config.yaml
dataset: "simulated sounds of rotating machines with and without faults"
train_examples: 39062
win_length: 400
num_classes: [8, 3, 3, 2]
arch: "ecapa_tdnn"
steps: 8700
Rows from block 4, named by matrix and row number. Each number is 128 + 32 x the weight over its row's rms, rounded and kept within 0 to 255. All counts start at 0. Numbers have three digits each. After the name is the row's rms in percent of the matrix's.
# fc1: squeeze-excite reduce (model.blocks.4.se.fc1.weight, 40x320), inputs 160-319
fc1.0 174:071149135065087131117100173101153170102102110117164158099080168094106153097102102095123132114101117141163130165122088101158123177097148162123108155106106140053137125128132136178065162114098104173155149089173136031094168178126166131074172134103129132149154114173075169149097158101119130110159081164097179145096169180165098154137168162159132172103178124162127166112117115073110084119161176170165106098095132112101114045174083098129120146145106142088115090082122099148170147161117099
fc1.1 098:100121118119095155165120135174089119144139129172088111110171143188111151145181133192180109103150122141076097130163155210132142135099154171097076168165136145151125130102102137113190183135146149135137152193118149216124090146107157188143094038148117088139106174167170119119115126135103037149152123126169138149139141108148153149179137122146109138111074120127095137105186163189159152127088085160117179157170174138162121160138139119142109135185113199139091200185199151071104111133138139
fc1.2 119:131170155124133097119149111157124117086148108103081086161140077106201106174127174108101158175140158141095185147169171130136139089188138130174131090139117140100111113136119092110085088146145161090140082091080097099181093110166103118094115180183123146081159107119130087180068181102143176097095133061115075106118132111116106119098170064149155107153128149145136124075101072100134156165141102119099174165140127106189147082096108178138162133103172057175141097065032139112104078153114111
fc1.3 047:068097107069109114107145113082126121121119118107128107098091132098099130089087077128128110078101127112119072061081095107075156087100090108089115083076090071104149100070096094111090081112110099127132101086120153084129116131083098135128080136107139081104066115101114125122139104146101129122104103135084092111147127118088103102098059133112129127063101135109109051103072101110110092090137105082140086058095150141110122099133117119072094138109099124094091102091095119083099147111070106
fc1.4 119:154128154149159138192149185151081183132186138126147109176154182134137123134159174142137114164153177126135100132223151153183120149135185230109121171164129098149102119152123111172183119109149151201124164134177106207168174145123183151174160101134180169151124164127127180097085145124126098144188164164163183124105149162203183192174142178129119172141133123156101143110119145160161138133093148178168218156175188163138127142158153122106177125137160178138127141163108160142152158144163176
fc1.5 125:071185118100096127151088147107175163104104093096144136118125155095119087124140117079125170089101135117121160142122130133141173142101140157181141139133149167085128081077117126152090171177101131155093124128141138065104140155075151156092145073093124062117163142147120153166162154076130064101162062149078149111127166156166139166167165162139045154085123119182057112066139099109128118106106141164143132120116155095113126077156069138179109143125106138128100105143116157082150126209117140
fc1.6 017:061093112112137114159084069099132108137111096085141119101102072116141152131085136118121140158114139131076103129072077136096107134124100095129146075150113099085080123158075112076126073130107154085122089056087088132128109129112086078102082115112107150114142107109135128156105109138078098086086099082083093097081108072117152106107120068141095092088120093108084118079151102089090094147089077097102075139156071121102123128105131162077119150121128059139120080134111140115095088113078152
fc1.7 017:056136097073093113158079164121102117155110081081158111112062088130095087135137126128086095102158148097108117066140138090082084125076128132101104080137070074073133101116097092084119088130144098148064119110136073079121142137078108076140082120109156128126092098120119105126164109070142100125076151152138091127081124096110094121143126148133056162071120097100121097069086133123152155091148114098121086091136123097129142108120078147077093062100131069081076105089147086161128091149118084
fc1.8 105:142151144155134147087103125152118115168092145169120148093161119192092107168129089169155147067121086121107081110124161160130153139156144145117153121096173120132167081093137176116146213178189129149145140194133164129061130129093149178110100023146132085154111114121183136127140123144138036157149158144181128107149141109130096131147126147137100132151094126128129108121122126141076158115109107149123110129109150141163183174111170156169142109166109186120106143193146147109128132183150104
fc1.9 117:128128129106098124113101097111105076139154142172062070089134106148091098112124129127128106075106087115029101035093111157082086119099073114105130136110134102121104084084085146090162143110123115130103098145103144142136074143086100138139095051160105114092090119117130096089068125104136065126103085098138103099145074102121128084135103112113087110103122098083087121126147157124112109114087074114062114108125097129115131131080102117096105113133102108105125141162163100088046109113137117
fc1.10 016:133117080069067074116134096092119079096147124083080144118088081067078089106113117147125129071152126087098081121142099131085075093141138094122139068177074104093091106079093077080067121151084116120058082131121128101073119129144147102165091116100085082089083117079071126114105073114085115069147165152068148163128118068125127111102089145135088139133087130127058057058109093118110124137093123129096128104125126112117101111120092148115072088121139108092106147063115165137085141101111145
fc1.11 014:101072152113102081142115139134073078127149127137107076073130150127147104094073164098085108145111108096152087146107106152076099086113170140144138070089072134080149112093151134156092115071084144077097133110146153074132129086065058127070075140109094075072090162144149077152148090141161118098160132125077119157124100093119134148093113120097084135184078088150147089119118145085160096129088100111100136100091126141105092068161148155148139169142130094165086097142108173150081098119094154
fc1.12 093:166140149152183165191142164150077163112194133111117099192167110125159159103170191131130078169149189133148105130150138159116133143135112191078080152170106076144111146176009163144118085078149162148156144138127178126165136157138169119131143135101192165137131172140119120110127098163090147133136168131140155129148147143169181174166132151131137149163142166144104153098160176170146139142092147167172176148163171134121133159174132106081181136183159118159098117137170144175117105115108196
fc1.13 105:123137065102140108173142154158124140119122122066147097154152131088148133176195132137091098162162131137157120158129172124107119144164119150094124135196102130136103169173102134138123126076136130136147136150132119131129152126195141053138141200157111186146123189134132130107141146146059189091131125143132148171108101142154193146125124152130187139153119110129133123073093068083201152174156156144170125177163122071151131139151118167127162111151162126156149105158107140146136123075097190
fc1.14 085:176120098144168140167117166134128177129100139170151108165142127094135157127150137188075090123129141145136066138164151130166115166125173179081075160153095107087113141169112128151149107110194119183193154175163049141093147143134160060122125114121174184117088175192183160102137165124148124119150127154187142140065146144180168176158155143128130128175075116137142104095084078096148134131179152133153157123137140050118096140116173136086198126084137143136135119142092161134147123100112190
fc1.15 016:084100094101097082087158128156154132124164154112131139116075150141083082150140119111077098103082091083158089067126158170106087142110111148066119131106136110141119144083069135082073062116096088099097104091090081130131080128122077098101111092116154095147108107072149077130108105090090159144119108078100072135113079066154100149136074164135108155111108086104167071083065080135118110096144162127104113085136122100134073075128083108099165103062082127108113129074088154141072125144110144
fc1.16 015:146085086129096110087074076111085068128076106107149086144163152098105143134161096105130142137102091151131148108112083065127119082087154118123068151146068139112153092106153131075130117084121087122075097107082137086139130109084133099100090132161072116123063155065080119124063103129151097080110099066101108091088078136088121131081117092132142143111151096080066093125090139113163082145144092089109086082156138117128072108125123141108070096133137091117136075155118121094107105088099076
fc1.17 092:194091140181183154145142162117087164127182136159140124172147137129131157083106158113132070160128165141165094132148122145160111161131152178059109191132113091117145166212107131140126161080137162157117136122149138157144163171142175137190156157113184206157100119183118139112067144153121179163154152149181153125138134152170133189183147167164133152169100135122159129097148167137134110107108164165174183100130162177089173113142141092076171113122166151157109117117121109218139140086122154
fc1.18 169:147160135138165153095082173093137169133110140129160154123110174100100150082076102147116133124082122142166137160102080095148144173110151155137077152076124159128144139147153146166157132149138107166151178143178108186101171174102159119138166105079162150175159082157154165147106151117179103126157161162128185120074162172151084141169167149151103160144154119165159156136105112144081075096145162173160114079079135134085095139156152077136143140148125153105114158134095097170172158171152094
fc1.19 115:105059106124144154142123131128187117199085178182140199133129089095121147136139130165150092113132126152111136139149143127149157142121166144089111139141091081131225087105166127123120138106133112142163133086131061099092118170127141113048112147137183128150122142170146123157164114166167139119146133127111132131041113102149148185163162117205136151144117191122141069111120039129135130130158102121156136114148147167104163139142172135124181163107113132128142144158126170166150092115062166
fc1.20 016:106130081098085113089156124129110129091081108147137062125073142134137077096150093153116143078088101142081139138079090092103069146108074080153089130120090110146145134154090102097101105140165159125064075102140105084121149157157109110123080167146098097078109116129110117106165075144120125079126093148114109144117094145086122148112102121095117119132093145068136089137094127150111099136085122095117103069116137101123165142095116134100120107080129092088113141150137137097128086115138159
fc1.21 139:172135128179182188116126161118153153161133161168170162129137174153093127120113112193105110114115124135142104157126132132152155174149134137113115170107147152175167128136160165156185175163187110157162171176179156202107170167110159132172144105119185159190143106169183168128135132163147100157153197169175172114114151154150118139196158159169108152177116143148176134136135141149113126100148152163157128103118129147112159166142189118124164108163117175117127189174132143183175183152174120
fc1.22 142:176105115139175141170142110154171094138136150121137127167108122121144141166179152193063063174152146150138090129155165124116125140164098136088134111187113142165101161145159115097168168112176156120161136149095121137114108092177116058162113176154147176151118168171139115126143153147113174135110163129175131146104097105128186128119128124161142100180108140108175109114097073091175150145180117108112150161174105027142132123102180156119190092123169083161162121184098183158085113058145187
fc1.23 109:142136113160180160148148150139120146161143147114142080198120137053173125180164165134138099160137158102157128112188175113146152122191155182125159105158094079136125127162077130161135095071139142158135155104140046138173159125147148105068147135162191164139129163121156140121127124162139123179149175134134105112051136153165151173144130153149146130155135134163117085026084025120155154152120154140153174159140160161147139128156160181118187134152173145165152104169054173171173139079061170
fc1.24 124:167168098159160044162144153140110133079213076053090132125154136139116132106147139167082160142144147099125119113103104157124119146106111124154111157152147166129000154161142173135146140189172143116124132169132180186117118086137142143191144150100090158153141131080155121054068119136132140091118151128159136145154159139117165091145129130080138125177121023125129163156196207170141111127078121165113114132141087031136099147139128090140122054132147064130102162095200082141108123192173141
fc1.25 019:097144119108117161179109095091122089079110094123150155069104132114048122146148113127109058141096087097105113131091125137074184155144145115043147096114114071074130081147108091090108074039137096118120094156101110155131135132085140095100164146125090113162152103150125142156087081066078087145118136107167170171122135140132146126132167072097076115117099105116191152153096107163152124100143155088113085088073114135071120114135076132121131088059121128126124126152090164142117133143112147
fc1.26 130:087120135065100093154156129172078124123110131113126096154165145084177119189180159111148122165166157125114139121147182165101073128151122161134126120184104132113067136133146108123104093115059169141110126112128108111148107127163140151117111124180098131070121174137148138116068136036105126097148091138097136148106107127154171149119120144101142137085093083144064099108103133134168171184049103127141151193172156092181095075121072183132144152098164158169160128098098162080122095077079153
fc1.27 019:137070124137081117145119106100076106088129129109135081103143088091057072094134071098101088110120080071126092096052116092099073092130067107121054114118106125095092084093104064111092088082098086126099109084138124083084109120111153122108117087110138129110102102131122109074083101132119090093107130124089124129095118143137111073070105089081128122098099115130089071128073148137126103115144086111083077109096087156137089095098075108145119067106105147116109085152154132146090127105110076
fc1.28 014:144084154117112133083123064167137129154153060125126155141160148117090114080153118150073152103152137088067162088115136141154081121149122097154084114165084103145088142169112070139069163159093088132146080097075062149118139067164157089137121141093101104069156076108100093149072117060083095082113155138172138094151163136162091126086073128094115089154072116148145147156152066117109115154148077097070133131128069121130113113096124136167160133102072161152155095094087134135126113107128167
fc1.29 129:087137127081093108068131171123086189079133089068167112143106172094147183124088150095136118153126175134165145119207114127207101157132201200150130148093133118097119113132097123170110123100108167195120175102189089096141184148113185160082177111111149110127117095143082191141120123112162121096179099170093170114085167171192068184139123184146115175095141126173108132109133142107094121125116181176172201125121173127132130082167093122110134133136125174131114099121133103119157185164117072
fc1.30 015:101145135065079092158168157085064143058139122097095098143108094062130130113101138126124067134130168060123144109148083140095114086147091094070130121081089072067134088091161059164117090087096104162086128142108130123133153132126073075132154111076109148092127163126134064138125118140076095109083130062113113154144070095078103111121080093128112122164081058129092075092115086069140097090073158091060155142131114082108117129117089157117124091138116152084129082119122071115105120062134164
fc1.31 117:101120113059114101171162128181068120106114098089119112158174116090164127187181163115159117169181151111115148126164179158109100132131119164136112105184091118111095123146113098122122112106068152130065128105108101153141110146169136153126110133180113124081128187141137119128071135046099142093134110121080124160107101116145174149157122131121145136091129118139054113102125134162185170190053105121128163198174169142188099094132081177133151153091149151157158158136112175110119092075067158
fc1.32 128:158155169180145160083100157109139149143131151169144148115142157175094148125097116186119135105102124144127104129138123134163170147130172144126135155078170133165147125123103171139175183159180128161151176171162173171094142153081175147146142061105154123178127078137180160144149140161149062175168164157197156100144160138162094155174144169149079157162111128154134121119127148136082113097134139187147138108104131135124193189127165103163143105158122179118095151202143119125149131168168089
fc1.33 094:183136180141179157161137142134133134177206165216129099179154133161122131097129159146115062168127196137128072123151118149125124163113141152103078206118140126120122181203092207147161143133175185147173110204140181159136133162122143105156127083090176184163123138167153131104126127146105093152121144155192142118116121131142147150208153129119126126152069107129130133088178155146136120104147129132136171100136115118114144149117161085082139110149164124169090165164155129141138095119141157
fc1.34 017:103128150091126058091157112092138064085123103143115124121087130080164094112090101116108111128096129056089109131143099099145118068124116091094115121082097115067071088136096117078123100092175131143073095088098097173122108141165079099191132127151079173145139126125089116098117077143153112076098135130144076170112146114142114055093107127108115095141090111096095141140065069106086121146126074111074115136073135055062071122067094116091129056074123110112129144078057138127120131088146123
fc1.35 118:115154102106137117184183153188074157109137110091137097166149137068155147196211170122131124173196172112133122149210199151159126141156160184146127134206132100104132114138086135145121107121124160160147142128137096125154138134182160143103137145174139145124120196117145145110109141116121148113159111145106151184113135145169209174128131152133178137133130119133092138081123112130203190186119137150150189206201165151192115130152112190118151130157160167151169120120122175121131120121097183
fc1.36 156:189121126159203150146146151111144142134172150134114149156139127118127166098121136148090092161131160109188104171121106120124138157140119144062117135139090109159143185195129086156131144095184121131139126138133140154147162154159126105163159229101179213141144127149129140090098115158131220140134170140182144164127140159133139098135159138127177148191166117125191161131120110149137098135184173146118119115115117138099127144159156091113158119104146108135095116135112113222154168097131145
fc1.37 019:096085098097085127132124143106118144117089096156122127115101086162103099086128134152126055099063082078140077103119092112118117137104087107072096146108138115148084078110161107141079090051113107147084107074146086152088101123102140144095112125105078134124137129085088116090101059110120132074105097084081139098132151109143093130133079112137119162109115105066114089143131128101130080123144138110089130095096120125078102125064136055091078093099098135144084105101132062095086138107064112
fc1.38 177:144131142126155149180180161168079169124172137136147088182154166125166140176178177131130120189183186126150121138206186163165102134167170188116136136183126110130118148168114124158140112105130180179113153123156116148191155134178168151162151149170163173115127182137133164112111134140126149137168147158141151164128144155182189175147121160137176156146119140160122135103130149131184174166126153158152201191190173145172126118149143171121178130118181178177178131136124167147135161107131179
fc1.39 019:088111068087071109145087098083110138097110132081088089094110101071121112136152119098124125091116113119167111147052126087107059119134096108081136069106087100106069130112071121074157111097067118091086113121091116134038096086160098088130123116120102143072085102093117110078150064126165099069089065139119127146059135080107122129087116149100123122086081078128080105106085119097100100107119115086094068100151114101118123098072131109087145083097105109130149139064116141156061109147087126